Weights of a small multi-label image tagger: patch size [4, 4], width 192.
Rows from block 2 of a small multi-label image tagger, named by matrix and row number. Rows with one number belong to one neuron. Each number is 128 + 32 x the weight over its row's rms, rounded and kept within 0 to 255. All counts start at 0. Numbers have three digits each.
After each neuron's rows are labels from the 100 images, of 14848, where the neuron reaches its largest size: "top examples" is what is common among them. Only what is clearly more common there than usual is listed. The data: made-up waving flags.
# gate: MLP gate (model.blocks.2.mlp.gate.weight, 512x192), inputs 48-95
# fc1: MLP up (model.blocks.2.mlp.fc1.weight, 512x192), inputs 48-95
# fc2: MLP down (model.blocks.2.mlp.fc2.weight, 192x512, transposed), outputs 48-95

gate.52:147168118136116101170115140095139096158083164146077151135065123108137147126143177150147141134119160130089161129166150105100089073072158035158110
fc1.52:154155132120139177101125107130072109175119137220151117140139060129102167138116094164136124120111119128146141126109185161050092134086174124103114
fc2.52:090135102106111063116211107144174131064155136109118107157150170082163158073150121099072108091146162103162123108136133143196127165116098132109099
top examples: emblem: no emblem; offset cross; border

gate.482:086119150176087086127152179133092120162155109080118129161177059089151147099126145161117182122101133146195144127134160169103093112109158114171132
fc1.482:115146127178118097099111121182132091132144112120155146165114110176187113116174139096127178139149151143200153104162189149149146137107154139180089
fc2.482:136131107116147151097145146114156137149096120162058100115160074098081109169083142082085127156125162097110179171106173101170160210142176089110126
top examples: purple; blue; ring; quarters

gate.358:134111124150111048165104123136087075138143100139126142108143144126162125165118159116146173126174081157110117122157198174062139100093098140151106
fc1.358:086156127071138091178096135165182150110134100075157119165149191064157132148100097092155057057126131136048166141156104095106080073209134127090173
fc2.358:096089111111136175120153125142118163177205076037158168082151176134125122116102100092071153125108120188076113107117159096096119145165140139081179
top examples: green; purple; star; quarters

gate.167:190108091132140098139176159116154059136130147088125131154126103112196136058112166198121139084116112196119062137164208158065121103126159085168093
fc1.167:104144124131136086154079111088154163127109098163108087112145132112038152095129149111207107099109114156092167119147080116141077159131095122121198
fc2.167:164139091144115179139136110119148171100130175148124145151173155116127155090107095121164098219152099185156099143113103097146160115100127091121132
top examples: purple; diagonal split; ring; emblem: rhombus

gate.136:157123086185163112094113132070190138149132093147060119091089156121186112149116086145118131102136116171100116103191136139125132121106104067080139
fc1.136:170181081155093141154053165101140131113086194128123110136131180155110141133157098159085086150160132144065082049147082154069105082111169153171159
fc2.136:098110178135137146121132085121092123108090132183140150110131115094097054144088157088110115116126119118098153110161129159086160132173172142181153
top examples: crescent; pink; border

gate.161:150093163163144126133153139090152137117134158081126135093163107065107127140027131150125118077143171169128091158173130086090117126136086067150156
fc1.161:184181108214118149104126144105114162151148133146159159034119144188178079070159075100108172102075124133165123132143109138143073140109104074136085
fc2.161:066100093130042083170159125139132101128150156134069156114100118131202149129100171089161130143153195117189119145131144199171103136082132052146142
top examples: red; border; ring; emblem: rhombus

gate.294:100187048149071148164152157076167119136105112157128107085093136099145148110087093217059149133173080138140150107191164097123155117145131082110140
fc1.294:158098132157073076176154198104089141136128158087052157100126143090159117094115144096093143161112145091094108089075144108180122117130116137155065
fc2.294:178139111130058164101112130152122154131110152159169131113126090183151091147103149123179138113093067132121087117126161116046133122142124154092209
top examples: diagonal split

gate.254:128106097114121116186112121166134084132114164121098130136129165101128158107098176158151144111116148191154136092138110167109096114095139090203091
fc1.254:151092106049109143095129111112147108036093148118113127163144178119112167208133149112190123149180135136073110128138148141110174083126092142097144
fc2.254:172121168156100082131119141133141142062165132113127116082160121118094129089086128088201126123157154133203164113162096097166116132132050172119189
top examples: emblem: no emblem; corner square; blue; grey

gate.71:174089107090103112159091155107105147092119125079097105088209159066128156160169140141132098102150156150119132056131114119095084131151184172149107
fc1.71:131168106157208163089115184102150099170085106124156133141160151150115098220121097193151132043115108124162104110151140149093146111099102108037158
fc2.71:076174144103128109109162173082137095163080170161111153136151107193111094127138154150109187132148157108123115129158152166111153148051136097139104
top examples: circle; grey; purple; upright cross

gate.473:113099104169081081161149164156185145099144106040136114144189139092128151121064089125143127098132159189225121093144126116125097128176081092103148
fc1.473:084089125106091171099184077141056122191125159123134140054143142124147173137111193110182112085169141068161116135130105152126169114102084150159139
fc2.473:100147099109175174146120144166169129148105073179160105177168154097171140114122141086175138163180136112060164168103134096076118132142150118142191
top examples: grey; yellow; ring; gear

gate.439:171145085168150146108176162127144117194181106065144154110138144075155129065068117124126104145112102173139134120099141091147148136153119082109112
fc1.439:108130150023140156129110062152095124128104154170105134175126139125108142131134146095154114115128121123143091169100146162080104197141094114146140
fc2.439:151119112167133094170135216122116155154175077089110106081150152095141111121115095120088096160142114139122139088140114100197157119126117179117098
top examples: crescent; two horizontal bands; quarters

gate.28:135116106130166127142062146072170114127092156133121153106189152093087155176099127185174112098153200160092094101143131097053111108124109057146174
fc1.28:095172172096159119146107127117129131131143104166144142058107107096132129187150118140161054140157139118118213116146148117124083114121131076136154
fc2.28:116083125164091162122205123121171117088179134058093122156132162082197116137114052129111110106120159093133144144096113182209128127154124148065132
top examples: diagonal band; border

gate.158:105133204181120123118168173123122115142156141098062104135130117092150153135051118080158115116124186156176131119126164173082100151170126119132148
fc1.158:161106182089144083157091160139167135065080123128114125119134130097096159119140122113127098134165169143110097151116105066131117098114079153102066
fc2.158:114155095178168171146128110113125085188140123072169145093163101112083119139152060161064103104099160125069090102135052173151156143085154131105174
top examples: upright cross; rhombus; ring

gate.87:082101156142109123196110123149097091121175117091087072123110076082097139161099169122152126136147171170129115101087112153130097140140142149169194
fc1.87:117097144105116119108136132118097114083135188169094193142138159146163111147089173138156114080149139126094117132125107179105158118110101115132101
fc2.87:109173167146141147156088127120115143115129030123195102120110114075088109170152075162090090142154113136110136117128099086152131097137126189136136
top examples: circle; grey; saltire; layout: three vertical bands

gate.291:172084069102160054218078148126120128179060116120077147141170078101108190155131162152125106132145140151119122081153134097037131122061166127132096
fc1.291:170146173194088156145161143100132102145084160131122152066141203081131022152108071109090104152115146125087102065091125107176114145162106057108179
fc2.291:128139166184118096109130154114096115151122141149115144103109113185161077157153116104114177110084131130100101044208181153135141136135159169180151
top examples: circle; offset cross

gate.332:148120115137107127159070099100141145087149135122105095124156112127106172131116086145089099070144157184158102156169095178148094106119157136105133
fc1.332:090156062186123187124186122146180079154081150095093101093128119105109137183101141175142113121146166088112101121146112127131136145101113087093163
fc2.332:139126162037087104143075124139129132083102139065111128134105152138124177094161148096159128145182168170170139203118048147106099144083113109130127
top examples: diagonal split; rhombus

gate.139:148136135191133128155182132108205081178161116113119113115062111128176133080116122206094178074077112177132112154138165156139082141070195103118103
fc1.139:125070099070129114144138083164117153163107178173119167196139052160145123130094189088163100118076149111158092098165156143090123121112127145113131
fc2.139:105173079144074129105136196139094108154160124085130133121117177126096136168152140103052103098117128098067124140123165156168152121086168130164134
top examples: crescent; green

gate.277:121120133079152090152035108146137150115112126154184114180196099123112110050132127136090130116112143173185149085153127140085113117111120101179118
fc1.277:123141101084073130111147139056137119136148154187120059118115132072167139108116108208143148111107100125116091113093153103164052166121153143086170
fc2.277:145072153147149144190118104179150144166094147080193157099128164168166160102127077126140076141177154155068212132141120108206074054147111107129102
top examples: brown; grey; corner square; three vertical bands

gate.200:150126162106142080126144103121103098145141132132084148162195111146102156109154133125140112147080145123212069101130149143135117148030161166128129
fc1.200:089124155147163162144128091111163107168144140174136128060054156119162062142089168161174159104166142135223189176122117104132155094068116117180144
fc2.200:185110095132119101171160127121126144124185136127167086185179130151143122099146105165149139138138046136149098118153097096164172130138088145072144
top examples: diagonal band; green; emblem: no emblem; purple

gate.450:130110160104133038171118146116155092112158147052105175126079128130172143104118129114176109144103149157148118077123180136144108104181173136125133
fc1.450:145073144097107099184154118131122119099127114049110182124078100109175098147128110105067174134133149106112149154166124124205155090208102165133118
fc2.450:123090092109116120125099153131137152155105152168112127116130062141049129090139165142109108113135120125119112125163118103066105165107130094150157
top examples: grey; upright cross; rhombus; layout: three horizontal bands

gate.302:139104128154133106180142137088169114075124134115087125130109143115150102121086143169094148118131156157139092058179161117068118139150139066152159
fc1.302:090171066096110126137144128124117123110127125088169131088082113139146122174130167107117098091135123093138110097081160129149073177112101116092166
fc2.302:098128177143133113142175149171092127114139141129112098104049162113136096167153097146087137109157122144108150141086044052138104117130092158117113
top examples: upright cross; purple; brown; three vertical bands

gate.96:097147108136148088138085102112156152128075137108144129088131166127113124078138082143085182064122149133132138129165096146114144127146157130167101
fc1.96:125117162119112140158139097108151129075122176221132104130136124101098108114149117187101114074170172103123115096166085084138089140070080073095122
fc2.96:094118092126132151091108081124114103136072162153150084131189120133056129144128164149126125150119113093134052153054091172093153139123134122167109
top examples: grey; pink; rhombus; three horizontal bands

gate.284:120065111175094041161132152147131130119174130121106101108135134087168103057116143152088147162087145123178117089073114121145075185108173118142143
fc1.284:122157110121141169125135092112151147181127140147155141132140087179057121171160104129135119127099112155115163132188141130158095093115130142104192
fc2.284:121092124094120098189087125123147133129117174124098141120142103130115161100135095108098159130137123092104088093087122203150149163139136120165094
top examples: upright cross; purple; circle

gate.448:147107121169115047128145128147139140156123138107085073147146142126166160073092113128114098177091134138190113110090184130084075157147161148170113
fc1.448:162098143127068127159201132131168147107108115095138186093153098115107080074143107172077134138140098097100085109100126104155123155104101136076135
fc2.448:139109100158107070164127145143133095090176144152184133100081187135162112153117148115152100115127120214161141182137118149195111127141121069115173
top examples: diagonal band; white; red; crescent

gate.122:131130081128136074111160164068129103112128153095084142128134161063103101154104098146069134087202138120133055112124141119111190126129099159200184
fc1.122:158167120108134108104115169087155108154130187158102118177135126183117106163226138134172165111106046103134095094141114152155141131146090157126054
fc2.122:129126055128121120184160124191099104172081090117103155123163092129114122146149156144134135073166105146136088162127130109138135108097087108118161
top examples: emblem: no emblem; orange; border; many stripes

gate.112:164121140168177162159139150093189110128130115109114108097106135099153132123050127162150140097141164179145126142202136115038139135136134091097153
fc1.112:162094144114073102128085139147078114122121134140166156141178091145108122092196134141095161171088119092105108088112171167132079117101170141139108
fc2.112:154107083176130112109106154086113152097170117158160130120126155135160107134096128122123120137151146179185100120176116175116123109116156088121119
top examples: red; brown; yellow; diagonal split

gate.378:132116158157158144139065139123128133185145076102098110112186135060112195124101108195112157082137182181185126141146140116113073130080179115143096
fc1.378:109085146075157083168193151122155092086103186080114119105080125168119138086078076124078147122120159114150138123145173067119172160144088113187070
fc2.378:151130203108103166121114095097150176094173111123161161117067119137090111140191078163077101124088103108141147134141150116144085168135130140175175
top examples: circle; black; teal; purple

gate.325:120124137143127156195152060134123085197131079134107177108132123077180135153115104128190179118163080154115133175192173105110125117107131108089130
fc1.325:115114124165094143139137128094106129112139150156126137094092106133106097104183142114059186178140099102094082128168055088170186064110107166150112
fc2.325:094122121124108080102177123132087088121135195089111109142156151136146144111136145099139127130143180202180130098164120139119100106086114073207096
top examples: grey; star

gate.355:137158167153106127139099136144145135139151091139139087086131105118145223053134103154143152127097170133212156129126162158099062149106148121167058
fc1.355:181176120179153205142125094152106102169135136158168097091143135159139181124142095125151147111112074129100144122157162113123112100171111125062096
fc2.355:146094143110103154113153122131165137074051190132131161184115117121118097151102127119124173110118125092074099124142155091116182125157111092106156
top examples: ring; green

gate.234:172123136152157157196147102119172140086138136135084126118194142096135119121119117178091154102098100137158067088205145114177113128118136097150086
fc1.234:180127180150208140090115111148141145110071116162122077127115159164140111069113097122155095116093110157118103109173144127117060125137111109189161
fc2.234:153129137083144165102124103147080132145150158157126202111093100218137128127148120065170149117137110205095146152145185157161147122138129049140132
top examples: red; grey; triangle at the hoist; diagonal band

gate.10:152112102118125035187177128094180146100126152068086099151168117104101174115105108137081108120147168154127136095121134164092134113132160118147146
fc1.10:133126139110126184079113100154117126147089136220113131116146099129102143100150087116135170146174142099136184141100126197121159123091142124120089
fc2.10:153105163182166157122107089105113170153102153119108099150126040145059130156109141139194213118109151110202152158184112127068119179130115103092125
top examples: saltire; grey; purple

gate.66:152082115182094072158138198124173131087150157047090161068141117100138163062128161120110141123117196142139100102146141121131100124112130115179112
fc1.66:154140115079162188135124085078065140187139121192172084169125120126145139174111081164111090145136052158120162088147149170083151114143184161115128
fc2.66:159112144113138082165110190120151086092077235121132137110137103101132157114134126139181138136099155100094108067146168173108152110124135145174110
top examples: upright cross; green; crescent

gate.225:128137088112155108180149135104156093104068136141094099125201192041121152143129149175152139092151070139108112102135144139092090117160110075107129
fc1.225:113124105185125056110126171146168120128142137185121072169092090115172172052100111143088144057142152142146104152121148169160077174115165107108054
fc2.225:079160136143176071101180061149075086154164091082147111140171137158124168131161108087146136136135079153181143129129117160179132133107109094146088
top examples: grey; orange

gate.497:119131123138134155185085136079130135193091162195092071120170108074091154108084126178091038122164121114162100096140090082039133181129145111127169
fc1.497:151123067138096102133111148095110136094149131143167089153120093154137134151128182152120145160121143162145104120116119114123114095109167114126104
fc2.497:098104079104153126144140146115110079171146092092112102123139140200182123142132115153126128119133137171167058124083064167136126113130129086089165
top examples: red; saltire

gate.438:132172107131141190149124115106151113113092127175144091134087145092093143145108135183151145158174091190084148124193109102099149078135126146142192
fc1.438:165126143097128127104118124090082109099152137122136147122211120109118097076143118124154163135135161126126149082081167162120106112127137101133094
fc2.438:111098134140078126149072127151142101140170088193192118103119082117208152110104098135136107065128102117158081087167138125094110129182134190097166
top examples: diagonal split; pink

gate.320:115060138101078079175110135139110127108128126113101124157125162093123153109098113114126075099200121175162094062109105164143096093182107122182129
fc1.320:107088193131134146142160135150184128109150082086163195139075152085147060072090112146145179138119150116205116170144146115158141169164078135106160
fc2.320:113157077176141100161150149066136122147155131118108122145124130146137139158115130191153153119099133144077146219099097123156105117072150109054149
top examples: upright cross; grey; rhombus

gate.76:113075134138122083132175122065124104154150113136089161153120092122159089116152150143105132131113115156098104150118209133092112147100177087134127
fc1.76:106092173118123035186169147133110100101152154109060135153143137108126176143132129094087120120123119134101089153077131150130138176100132093110074
fc2.76:088103144147138092102162086123135111081124113131033203122111085143129127181128187088144169196106160125161142163074175132151130165133096145102086
top examples: saltire; emblem: no emblem; purple

gate.16:154101102107169140148138178162143115124122089102106137147206127083156181110142169140169132125148146179162184116160153128073099137095186145104079
fc1.16:118096142178069146082097125182156081120121110102128125120174103152124120134086116122194082132097201125241194100129179136146088170162147119158147
fc2.16:110168106095164109125100106169119152173075129153103091109093124088076151128158155140118097152141096071074168159160130081028123133115106074143080
top examples: red; emblem: no emblem

gate.212:138122154120171076145098164139116151144154119107088115145177103060088157081129130173164123142111130138123147107166155149073063102136168129135113
fc1.212:111156101134091112129176106140127123137147114097124119142152131118140154145100073128129136142126064146156118109094136134202137143105110155114134
fc2.212:094125139089145116120114163095146116139113148105107044090134124117107169139107165104107166098163164120090124117165165134109147136094108094193123
top examples: green; black; offset cross

gate.72:138140048164123099182080132137119065132087124137060071119159133108121121177141136198101106078182113140095082112167121139087148096144162159097148
fc1.72:075125138113139105157120152139115121147116141160114088133141060128090149148149139116060105091118171115182097102092100082070115199104167144124108
fc2.72:168121170104111170095146120136174154112104175119125126093146119058095131130109102097158107095107141151150165149113116129190093160151071103153136
top examples: diagonal split; star; circle

gate.449:208056138179150105204103156168117151147143103115178137093113194081186090123085101157120093101120126181127096124132089119098122128154142153109108
fc1.449:121137140089115088137129158116186161097110181111111124158075137142090158058113174133110119048134149101086103141127078103107096146105125100126098
fc2.449:174155122156145137110114155132128144125138066108180070098112188136167134143113082113146066206134078185189141069143159083137124127204130134116138
top examples: crescent; saltire

gate.46:102161148181115112164117124099130127179177083131077061121147090113118162164068098124118139109140154170195168091120192163121094145128155093103144
fc1.46:201097143116084192161139104119182136098133141173185087083097087113151120133143164149150190150112142111071126108135154139095106111123227149134153
fc2.46:113144124163116078184138158116113092129138103153142074122126142107163160181143115135131060084137058144118055087121118161158150086182180153124110
top examples: brown; yellow; ring

gate.18:147110086182143159129164109057183069130156127139092149074098167106136128154100134105128116122174109167084050109126174119084151138131115015102180
fc1.18:174126152116138159107037180120111085109120124102139153154170141138133113150174114096155100087070182160130133093144151181163049160202170125128137
fc2.18:108134062138144146163126172106111138117130083132164050122182143137145151130099100152142139166114100187157117146160095108088158129108179151110136
top examples: emblem: no emblem; many stripes; yellow; diagonal split

gate.392:113100127150165095125143140121129153162087104138137087145165121104112135110111073184083189145126083160186147104158163133057148131137161071166103
fc1.392:114107152147142066119107123125091158138072117149119124114130139126086090116107187110127154164152187146179177136126094125119103133117138121215064
fc2.392:135106128132104157137201119143083159132133122178163150100104107160084076134126192147127164198068047121136139113113151102120146123109120182165121
top examples: purple; grey; gear; ring

gate.437:137136077069114085170127118119176122091096136145165051149107113137167163121163110154132073168085136119115174132129164141152115139111255170104104
fc1.437:100205123157139113105158113096168121093136133090162051094169140122102131084134089145092166118110124113168140141117124151139141169105159084174133
fc2.437:128093139169170151151113076142131160149136120133102185141113194135114113096073115143084109134185131100160107109103069141129154143166057117108092
top examples: green; circle

gate.419:099093195194098083100136155086127133131165116128104146142184092094081172148127136124099188118124177147177090141104191123115157141056089125128093
fc1.419:081079138122083100129155133087121108122087117188116191143151114108111171073146125086128136152137119164168088154114097175111155195069116145136081
fc2.419:190141105145164150183169093126124120138107105160182168121125123111112097073115126157080159148079070163133099089151132114146164107172155150141080
top examples: diagonal band; green; yellow

gate.176:071124172136158095108172097151115091178139083130137167198127111161160161124125114156146180139123087162202143157147182161115138086116139157147092
fc1.176:124099106097090117147087064169105121128106135073114152154093116166161118184151114125155088099140165130090116145099061157161122090125109180084170
fc2.176:157133084131099135133084114158094142117173108081137123144138159107193125102153106154162121086140143126151112102096102182185117092187109138078160
top examples: red; three horizontal bands

gate.246:141155098145125154151129123131159089160142127141111120122122106120098215114142116128175149138125124160139117090169158088066090138109116075118106
fc1.246:149107160096118145144112068169117170158140119185159120144183126128140160112134042115150152153113079156169178105162159146136108115190103114168118
fc2.246:160092123089139089152128110149141131092163233102097198082139161115106107134116131068157094139145199169073151139191120110129148106129094118110131
top examples: ring; green

gate.63:142062114091137065184133115097175137094140118106080122161133131078143108116143176160140136167120123153130097125137119107154131131069186135154157
fc1.63:159103049148119109161099088115206130101126159079145157123131199113106120072126133089088098140126140127136064126132058155143065148095133080121144
fc2.63:100128124108104082119163167095148158117106178123077165146151057108127085145105176130147132115163186064093211137108163135107165114081120060120140
top examples: emblem: no emblem; orange; diagonal band; triangle at the hoist

gate.283:111143111192153161172119128085127093203149092131083106120131097076132169167094152141145160098166116202129121116144184143114090144095157053082157
fc1.283:150102103122130149126125088133117114111097190165144163178117139079070130170106129117056110124162170101140082100098070110146152147163112123155062
fc2.283:130126160146066130078191109163084159150165051066127173108104073173094108142148127141078188143150090143151143131157104130163153149125091102108118
top examples: green; ring

gate.282:169084097124154156224112145098192097158090102108123104200149113070157146154114150175144122095123130179066125082169155051065075070136215126064137
fc1.282:115130145086099099114144124109120151151103130086103141158087063211149148120142094119079147088125126105173089145103117165115128147091164219094110
fc2.282:089154158142118167134147127121141108168125112110141070122102126041208141068149170153166189106144146136134162147148083151111076117146202100132098
top examples: green; teal; flower

gate.455:117057115150142048173153170163116094114140103077089107124117131082208152121079157146177141143132149224165120124136124142101115115193140124220135
fc1.455:067090082092117120146112160140175119131132139123078170178147073186170146122146124118201128109144191150177141158127136173110118141160132125122184
fc2.455:072174090166144174081141155122084130161152144108091113119117128124099145110122152105092123116118132116160103134139095112123096170113118092134113
top examples: upright cross; crescent; red

gate.188:142089135090094123187126197140131111117188119096073076133125129077158165091062143148175149123167131192112169107115150118111111124115170137174149
fc1.188:060142148115125164141144143140163112141141150092082072126096133158121109096070155162097165159164116129168137138098118111141143169108111090138161
fc2.188:102157106160082142105206108118141130083135160090134177151139204148117086126133128119119139119111163101056116219125089106155114117090133094103142
top examples: upright cross; purple; grey; ring

gate.363:124103172147151125164141105131113122151126135138106105124118114148118178138102124186105144174179122132127123154172128122082166107080111116227074
fc1.363:153147102113163142121101126086107112121113175167102073082167094113085114166095131157123097119166157158139101080120089145122133112157164080124117
fc2.363:146143127139109109093102115184138149111096075148120123118066156146128137125135105094150058121151156098099173128108147060154117130174080148152099
top examples: red; offset cross; flower

gate.461:115099105158123110141089119117131111155123083109102136198164131118124184101098124101119136157134125173203120134150174153081106145136169112136101
fc1.461:132143149171077101084152108076119098104125138160161140089093201071097103136097089132104138115183076102145074125108138116146154165112112101113107
fc2.461:118110138142117090148113147120126102121124114145134040127148099168139169171098120190139164139127153185179132131146118131092116136192143112067098
top examples: brown; rhombus; grey; red

gate.477:134134114142151096097079145169153136111146125079084156061132107130121164153147154102141084117122193124149131104102128139116125113101125173157118
fc1.477:129121116160052103151155173111162141095161137076106130131154085114139126105135094152085135120110154143106123087118094102164074079107196149119111
fc2.477:141147170135175158096097105073129119125117132150133135121133135183135121160082112144165131099108107157145140133154171099125106141174080104133156
top examples: crescent; three vertical bands; circle

gate.110:159082045096090119185099164124127124109096149183108152164109117121169149077097221162091140146133150158163120141119107139131132144098144089093124
fc1.110:121104125086141169069192097104142148146160110149140098204150099147134150097067115105135124076151116124170088176110124197129118148138143190075095
fc2.110:116169089141114100177118189164149076115195154151191142108124159093172165091161138117152088090153104119135123116140131136125125084120121104147096
top examples: emblem: no emblem; pink; red; three horizontal bands

gate.244:131123096118125062165111114157132114096122136107124147118147162112134206115129132175081068110129180147156080075150111103115098094096139132201085
fc1.244:086104160158076103156203088152139144098122145090099130136103118113163154159091096137151183111142111100119161141156145155171146145121121109112108
fc2.244:141156149136123094117136146126106156148165112098187152109108121111086097120159090166088136118104090085042098131113148145133145095131165181155094
top examples: crescent

gate.98:159129096125185118071068112120168135159110095106114147076164162158134194100108116102194100107093163133122097101092178134067100149151157113136122
fc1.98:133124127120126180174134169080134134124079182146125132095130111107089070124119209150086205100180153121091117152166110137124147141110060035101148
fc2.98:167072104140134098089123099178116095150118146130129113139111135144163139157136143112166128150139138193197124160133111143085098108122085108147131
top examples: brown; crescent; diagonal band

gate.471:078156161170107043105159145110130116155159153125066112148125085155129150114116121137091176120135113111189135140099204200181126130097112092117109
fc1.471:149123148157093157148073182114147102105129166136096117121138091173111184184147153135132097130108186099110159121138123084137104123037129143116131
fc2.471:141115171154157159123216097149117153090106101208154131152062171084216064129115099170114113171141073102149134089139128124149151110204148097130125
top examples: circle; pink; layout: upright cross; offset cross

gate.479:139112120136122137136117113097156112132056139129101122132133148128131099141075116129063166129120214142141141129128127158133170127118141107196085
fc1.479:145130175109128166154095067109139101095114145171154152152195129149106172157207067113162121112119132138147109128151100117140114121022097144054148
fc2.479:107115143098156155087130069139153125119125119096144122177158115093085156120075162123163165105114149135166176184076151212078164147120154122170122
top examples: saltire; crescent; brown

gate.465:104113108119128134137133091176075168148093143169117117130169129146123175180091155055114152193131075109162138076119159150093158111117134180169074
fc1.465:143177128137123113173150103138114096094127155089138179114122131108201160172167155113145106133125118115162078099175132103131158158110129116045130
fc2.465:112132095133095178102077129103112118067213157136148141094126133165140129180117103148064083106138106119104128082113164163108155125086088128163149
top examples: diagonal band; star

gate.133:143141119161091150162090105174082138121145068081128116091161131075098194144135163113128056153118140146129105147088093098065071148120142184112097
fc1.133:112179101197148156131139143099122128216104094090163129111122095102156117086096090139110165158094054134113125110135157066101114133235147092081153
fc2.133:095092146134107082146181162087108153112110133179108205154123189101164051132073139139130140093139168088080104099150140139128122112079090105108137
top examples: circle; diagonal band

gate.128:139144095197142113176175164038207098092141140063119071104137228039148101119131077190098118111134131136124096091119110113142113149138167111127166
fc1.128:142077145105115138110068141155065145159137121176128168117125091181133132129083147087144143136141147167175168098149156162093145084119116110184104
fc2.128:140127110168115130176133167079136129135125149122213088112132117107083105094120098172044143107140094136093047109164079104138140130135159154098164
top examples: saltire; emblem: no emblem

gate.425:127116140110143087157120164091119099111088123139115109139154124102102117131167133165085097124083151105133159057099179133113073173127164100171109
fc1.425:128098127137108106133144116116089163083161118129137141095123159097120111115106052108115090165157147113186079129126067145158167152184064174165115
fc2.425:118102084147115103152103097119139088173147173076092116163108088142160107190109157111141126169101123177167117108128137137079131092089168143135127
top examples: circle; rhombus; saltire

gate.22:149052098137161046137174129075100116190133166131066125174194101115155140119104123118092150116117127119159012101126147152139152164165138142081089
fc1.22:107139094185113112152115146101153121154132131179081158144064145131147117090116149178077153107135128080150087131156071125136149187114110100094090
fc2.22:128158140108063124086195053146101093107117120161148103123162104108130128142140138123155118152075077109136155142124156123100151131127130126131100
top examples: saltire; blue; grey; diagonal band

gate.331:172145126189200128126099178132230080139092089144126116119119130145187119124116127137158142123100085163111142105164217115123137112148167132092124
fc1.331:076075184124148133170126145114153111184085116158067103159100103120135147127091088110161053142166192112151145137113080118067110125168152114060140
fc2.331:115180188184138120124106134121160071161083096147069107110133149082175104191146097136112079091116145063064120099085184141109132164127151091097159
top examples: crescent; purple; green; plain field